config = dict(
    model='multi-label audio tagger',
    dataset='synthesised imitations of 52 everyday sounds, one a clip',
    train_examples=39062,
    n_mels=64,
    hop_length=160,
    input='log_mel',
    spec_augment=True,
    win_length=512,
    arch='conformer',
    norm='rmsnorm',
    activation='quick_gelu',
    mlp_ratio=6,
    head_dim=64,
    fused_qkv=True,
    qk_norm=False,
    layer_scale_init=0.01,
    dropout=0.05,
    inner_norm=False,
    subsampling=2,
    layers=10,
    width=128,
    positions='learned',
    kernel_size=9,
    num_labels=68,
    init='trunc_normal_002',
    residual_init='none',
    optimizer='muon',
    muon_scale='match_rms_adamw',
    lr=0.0071,
    momentum=0.98,
    nesterov=True,
    orthogonalizer='newton_schulz_5',
    adamw_lr_other_params=0.00093,
    grad_clip=3.0,
    steps=20100,
    batch_size=64,
    epochs=32.9,
    lr_schedule='cosine_restarts',
    final_lr_fraction=0.1,
    warmup_steps=600,
    weight_decay=0.01,
    adamw_weight_decay_other_params=0.05,
)
Rows from block 7 of a small multi-label audio tagger, named by matrix and row number. Rows with one number belong to one neuron. Each number is 128 + 24 x the weight over its row's rms, rounded and kept within 0 to 255. All counts start at 0. Numbers have three digits each. After the name is the row's rms in percent of the matrix's.
After each neuron's rows are labels from the 100 clips, of 14976, where the neuron reaches its highest value: "strongest on" is what is common among them. Only what is clearly more common there than usual is listed. The data: synthesised imitations of 52 everyday sounds, one a clip.
# fc1: second MLP up (model.blocks.7.mlp.fc1.weight, 768x128), inputs 86-127
# fc2: second MLP down (model.blocks.7.mlp.fc2.weight, 128x768, transposed), outputs 86-127

fc1.264 151:143131103116133145134102130125105077109091133127195148126142171159101146151089114124146145130119133129127089154134133124073146
fc2.264 134:180111129116156179129115140126123129150148160102138147132118132101117143068138123176142160128135100109110134129162150126131217
strongest on: animals; bird chirping

fc1.296 104:136120116107128108161121143132151144138140132103121147116123098139128128083093102124109103117162048145085140138129135151086147
fc2.296 104:130128116119155116139116148130165118091131120140103132096095144120182083112169118126125159123167088136170109098136083110141140
strongest on: animals; muffled (low-pass)

fc1.364 133:110123114120137086071131143117125139138137117132106110132120156143124166104144152118120155102098174104108141114132127170130138
fc2.364 122:123136093123125138178111103149099128142142086131115096138133135141154129157154087138155111133165125102136128103095140127123149
strongest on: animals; bird chirping

fc1.379 040:133102106146130128154165138104147127091140092109155138151151136139150089110128078168119151164093134114153165126111163144107140
fc2.379 043:153097120100094131125089143149109076086124163119157097123127131144112124126143151110096144175148150127139113155145171131117103
strongest on: sawing; mains hum; muffled (low-pass)

fc1.687 102:156136155190076123126131168159128134126156129163139089098139123152129121122120122149137119079199125114077118166129109141149114
fc2.687 110:143132110098103126124109106141130104162110118115145156095113121102117114173073134157133132159114154131126155109105103120154132
strongest on: muffled (low-pass); coin spinning

fc1.428 069:102122139104143099110115166102130163126127110145113142085150120161071113152142157120170109141145118113141136137102146116131151
fc2.428 071:154140101097111130171150162110132108100108140173188151110098169108172123127131104139121136162162149109134066126126154091157147
strongest on: machines and effects; laser zap

fc1.242 040:113150111113150095175132105105127123120101088145147107081135153163121119115078131178132144120105085094127130123105103126119120
fc2.242 039:089105123133079097126096129161112174138163133154174134101135150137104163118082096112079147101118101088097145139170140144157128
strongest on: white noise; stream

fc1.684 172:144120087127147149126106119118135142183138079118124093116132174158134114112133142114113154133122069136128142114132126135095160
fc2.684 157:120098169128155125180123138128116127123160118127086136125141162120094108147183117151148122147110103115115119104136111124183107
strongest on: animals; crickets

fc1.700 051:109167099119096100130156136124126146132109144121147117084139126127142117092100113163111178117145147176107104139131104120114148
fc2.700 053:117144119112105135134148122142106155118141105143147085069085109162160113130136121116125148139126140137131114068115139177180128
strongest on: mains hum; muffled (low-pass); laughter

fc1.24 167:132128134185166132115094128110127158123104142150147130105135124124142118102163119133128114156136094118145112135128134121106150
fc2.24 154:124123153124139159100126114151114107118199135115139123178154100107126150147141131121124123131096130122099152097135137090137108
strongest on: snoring; people; engine

fc1.656 041:111130095148119152130126136106142156123165167105115122170103123152103111135112129128124167077120110141151099166161097140106163
fc2.656 052:122122079123130105130066125171153108140184141159115144176085105077158096119118107130118142128087112134110117129126160164128120
strongest on: animals; mooing; car passing

fc1.568 096:167141148130121111124104140127112131096116158160127110088135128123119107110180134073097149139156119122115116131112143110105129
fc2.568 095:117135089140123102146170092114124141156128133125144064158174140103087128129109118099115127160127148105165114108141119185123160
strongest on: bird chirping; animals

fc1.707 095:153109157126093143144140118148080152049117129157177142169095087156179128148174099130098141165143155108102131142133155146122137
fc2.707 087:180141152098133132141117099163139148173140140119104149133137106091086126131129132110146129122120150156166101160133153135132128
strongest on: machines and effects; sawing

fc1.480 233:117148102131108134147078144116103128141134107147140108119113119147164143138128089099111164123109111084110139105158123132119126
fc2.480 227:123159146128129178149118153120088091108089063141112121157179134148103122119124110085126136123151107162191132132133140121121100
strongest on: sawing; machines and effects

fc1.673 101:125137134160153121105130105164110140078105126109167125114130110140127124101139126128132082069149104123149096115156117127087130
fc2.673 091:149096121130145100092112072121104125154110087158149163116109079136178123097140146123117141125093124141140143131164096109143121
strongest on: reverberation; text has "room"; text has "reverberant"; muffled (low-pass)

fc1.591 103:162140140118140090092144142139131112132108102139123127161103102125141092136140129118116159170157099090088131113144116198089122
fc2.591 097:166131115173142153165111106163130125108160121120120117121121144111133129139134121150161087119122164122074147116130130127127124
strongest on: bird chirping; muffled (low-pass)

fc1.678 101:157092166131140137137098121100136116178148109152142137167137139142152152153175107132134103111125147116101102175145168116127099
fc2.678 100:113133114162114063130120130095123077128078084099111133093080134159087142120128141162130137114110114114160120115091115127154116
strongest on: machines and effects; car passing

fc1.512 124:124131122135139086113098138098155099116149112104145131147123131158104112134135124148153104142133140174122115129122089136163138
fc2.512 127:122135121112138082099144101128144151131154102099134103111088153131151100131110082123122079113136149146105153126159126130145133
strongest on: machines and effects; spray hiss

fc1.244 069:133141109152108115108122137100112132127129143138151111170163144139127146145162118117117143131115108121140132113109107123112105
fc2.244 065:120137134093193145123144077103157143152130097115136130124095136099148113102090147099122112115133142140101160119101142150149126
strongest on: people; crying baby

fc1.519 171:155085123122107135120136172125110163149083113104129117116165092161119143152127153132103114114148123098064117105138156157074135
fc2.519 174:106106148145146125140139110083136132116123119112173171114176157105102174127085092055148150157127132100108130142112136117170119
strongest on: quiet level; bird chirping

fc1.219 164:140109132135125157137057155175130065133143146101162165135151126158095131108139116130141127097143135145093113130157166175112112
fc2.219 158:113077162096148157138161138110127140136150104132119124132147154156177125110123125082120139151138109130147160128140157096133151
strongest on: animals; crickets; bird chirping

fc1.382 130:149186147146136118148168150111097140137120115121110130122133118145108141104123116118114164132116165103148136154117134127132105
fc2.382 131:093142145123120087106138099151166127139135097140134146137122133091098128119113160157097109136114116149158145152087081103144083
strongest on: quiet level; reverberation; text has "room"; text has "reverberant"

fc1.751 111:144131149085165093122133141118131134107139129099117118136120137149122133139125113092102112140134112091117129084109113160100113
fc2.751 136:129118161124132135107163098169110142146169126184176117133130093146148143098138124140141153134164123082109102104106137129128148
strongest on: white noise; group: signals

fc1.288 146:117144134166118087079126127127107076140134068123120189088092134132135128063130106145103153125142159110142115155173151108096124
fc2.288 140:156188155112174179124150138147138129155160144147100128181129144125128152130126108110120143142136122130129136123092126154119107
strongest on: reverberation; text has "reverberant"; people; chatter

fc1.696 196:138066135111137049155138128148117124118131095116150137131110126124127134072052118114119169098114150137100113159155142120176099
fc2.696 168:137082139117121184125114124103243152098109184127131118153106107149105157132159134125126127107111136099114153089124141115152135
strongest on: muffled (low-pass); people; footsteps

fc1.255 134:113098100133165111125105106110142109107100120148117105139121123120118133162142116124099086115106155144121146169125133124122132
fc2.255 114:126103152140158088101141133114099107154154138126135158170128138091113107148149111094132122145129099153117150142094122116166150
strongest on: mains hum; music

fc1.38 170:164129110152155142136123142140132161117191134138143111156123101145095115113111140116140131079108159092157156103120148086066106
fc2.38 168:146141105121143165141113135094172168122105144138118155151133074121148127162129168116143103137138120155159132102163122148128129
strongest on: quiet level; reverberation; text has "reverberant"; household

fc1.492 111:131157174144113164195136132131128147087127069120177135161156143137118106129116137149120125118118161132131079158127150111109097
fc2.492 111:120099101078124139130104146118077070103133111139141100174111151116128163115103114119123105104149096139108067155093101090179169
strongest on: reverberation; text has "room"; text has "reverberant"; muffled (low-pass)

fc1.746 078:119129157160102110131099148135140185109141110117166106112147130150144141124114104143129093158085133150096125112139155124153146
fc2.746 086:152134130101109135163123112124106128112108097107151096112157155113122102100117126097128123097111124137140149164140139105118115
strongest on: thin (high-pass); glass breaking

fc1.222 111:114134124141139151150129132128120157165143181089120150178107114150111123093151164121097101092110149119106127140102113127058103
fc2.222 107:121131105118129132154153149097173085104125145097106142123140142149065156164127137091146116118122123116125122108122145159072142
strongest on: reverberation; text has "room"; text has "reverberant"; group: household

fc1.640 125:140122119147119119129115155105109114163147117117146126127105114099102095106147095148151131108138118131113139166142123144079171
fc2.640 112:139152121103161155128119139101137159152172121107132183133075143134133157136142076141154100136123111159157153120139118168084137
strongest on: people; crying baby

fc1.558 089:137160130091128120143163112091131139141168124067117138156106086147110086107110120131129143144131101093128154142120118120087101
fc2.558 083:148126106129131129123107108118135109109135173095130101093084078132090116178104117132121134127119105117095125142123126137139142
strongest on: quiet level; reverberation; text has "reverberant"; thin (high-pass)

fc1.47 096:140119136115158104088088140129161153134130151140135150142147104122114120110161074106152130183139095182146092132143101104115134
fc2.47 089:127126123087134143149132121130138138157108131133114125112131087092158149118137149158119126151120114132092142154167162136150146
strongest on: muffled (low-pass); clock ticking

fc1.130 114:186114153117130131136098114128109146113109103143128159135121144178173153115116095137142143161129144101125131131133135138151132
fc2.130 120:158126104130149106104154109116081120177159117128166189146125163114178105112132117122102146143160116106112118174105135182114111
strongest on: sawing; machines and effects

fc1.764 060:136128157127171086106137113170120111136104098125173136104152112172126182123137141099142071095108118125085133153115134105122164
fc2.764 058:106131154086134103083124134131069136167127098134158130141124111091134098108082116154167127109120174080181128154119142105137133
strongest on: bird chirping

fc1.275 078:135131164083125116130111101125119129110128137139108110110124083157110159111107139134099136141104120151101147106102160141148136
fc2.275 081:138126172128128126156104112126143130096183182122138080166164128120149151126107098175107158151140096106124101138132130167134123
strongest on: thin (high-pass); bird chirping

fc1.228 119:120136109119128076126166119100103123109171114146112111112173145122122158121063127139098156147124117111160108138126099142141111
fc2.228 108:144105138151103120109150141095089074166149111147104077145111135136125127125186145121142154115128178125127097119143147099119139
strongest on: machines and effects; laser zap

fc1.434 137:153132093100156152134157145133110136102121120116117121151130099166145132158157127118144122130082111135161149174118127145119146
fc2.434 137:106131159147122140137145146145113117142156129101157142159131110114124140145136114173114116083168101156133128117140113150168118
strongest on: snoring; people; engine

fc1.51 097:128145165145124140153126117109147152171148143149129136140138110164112161143124093135156109124112127138142149130148120127103142
fc2.51 098:104148117129110186155104096174129076133158071122128145127125135138109159118129151074137177125139131068106092117103115132126121
strongest on: thin (high-pass); white noise

fc1.163 082:129129100123129153118150128113030133094103086119148157196139094166132156166134127141112110135085098110133142117145187124137100
fc2.163 089:103149116134130133143104138132143163093142177152109127100109124145132174160146097145109116135096134109099127118131071150166122
strongest on: sawing; crying baby

fc1.369 069:173120146101114092102148179119170108137136138139156144130108142158061126160150103138094104131130121165142114140088135101128107
fc2.369 070:116096171115167141181121136127132108142123093120155113120101144121119116137152114187107144147131142134111134129140164111135101
strongest on: quiet level; beeping; signals

fc1.377 116:134132140160134116122108177053167112150140144117172107129127121138090124136124109139118114112083153135160115134062162144116165
fc2.377 116:109147131159119147147108150191093161173151122136117117113105141118129141119172185122095107146143089130130131122127119102111124
strongest on: group: machines and effects; whoosh; car passing

fc1.230 194:157121094116104136151120091133132086132144158138174128135095160130086107151130107100087131141126160115119123089131141122145135
fc2.230 152:143114147135131104114099118101159093170115043141145175130114095118110121110122136096133190123124130133172141101082124175159149
strongest on: thunder; car passing

fc1.102 101:142138142136133143109119135125087115145147107162170075167161149158138127119177132161102147110172160139074134158119111138098157
fc2.102 113:148149172140149143137106121138181145155096135114155136080110101141143115118127176175120121125119152178170073109115152129125131
strongest on: bird chirping; spray hiss

fc1.448 043:130123144093107123130127138112142172081066132149115111140123144144128141150118093125112157150152128135148091091139120130095159
fc2.448 054:132135127132091128123125128113136093160172107110132110099137117143157149117150120111115144145113139139079100146126137125141115
strongest on: animals; crickets; mains hum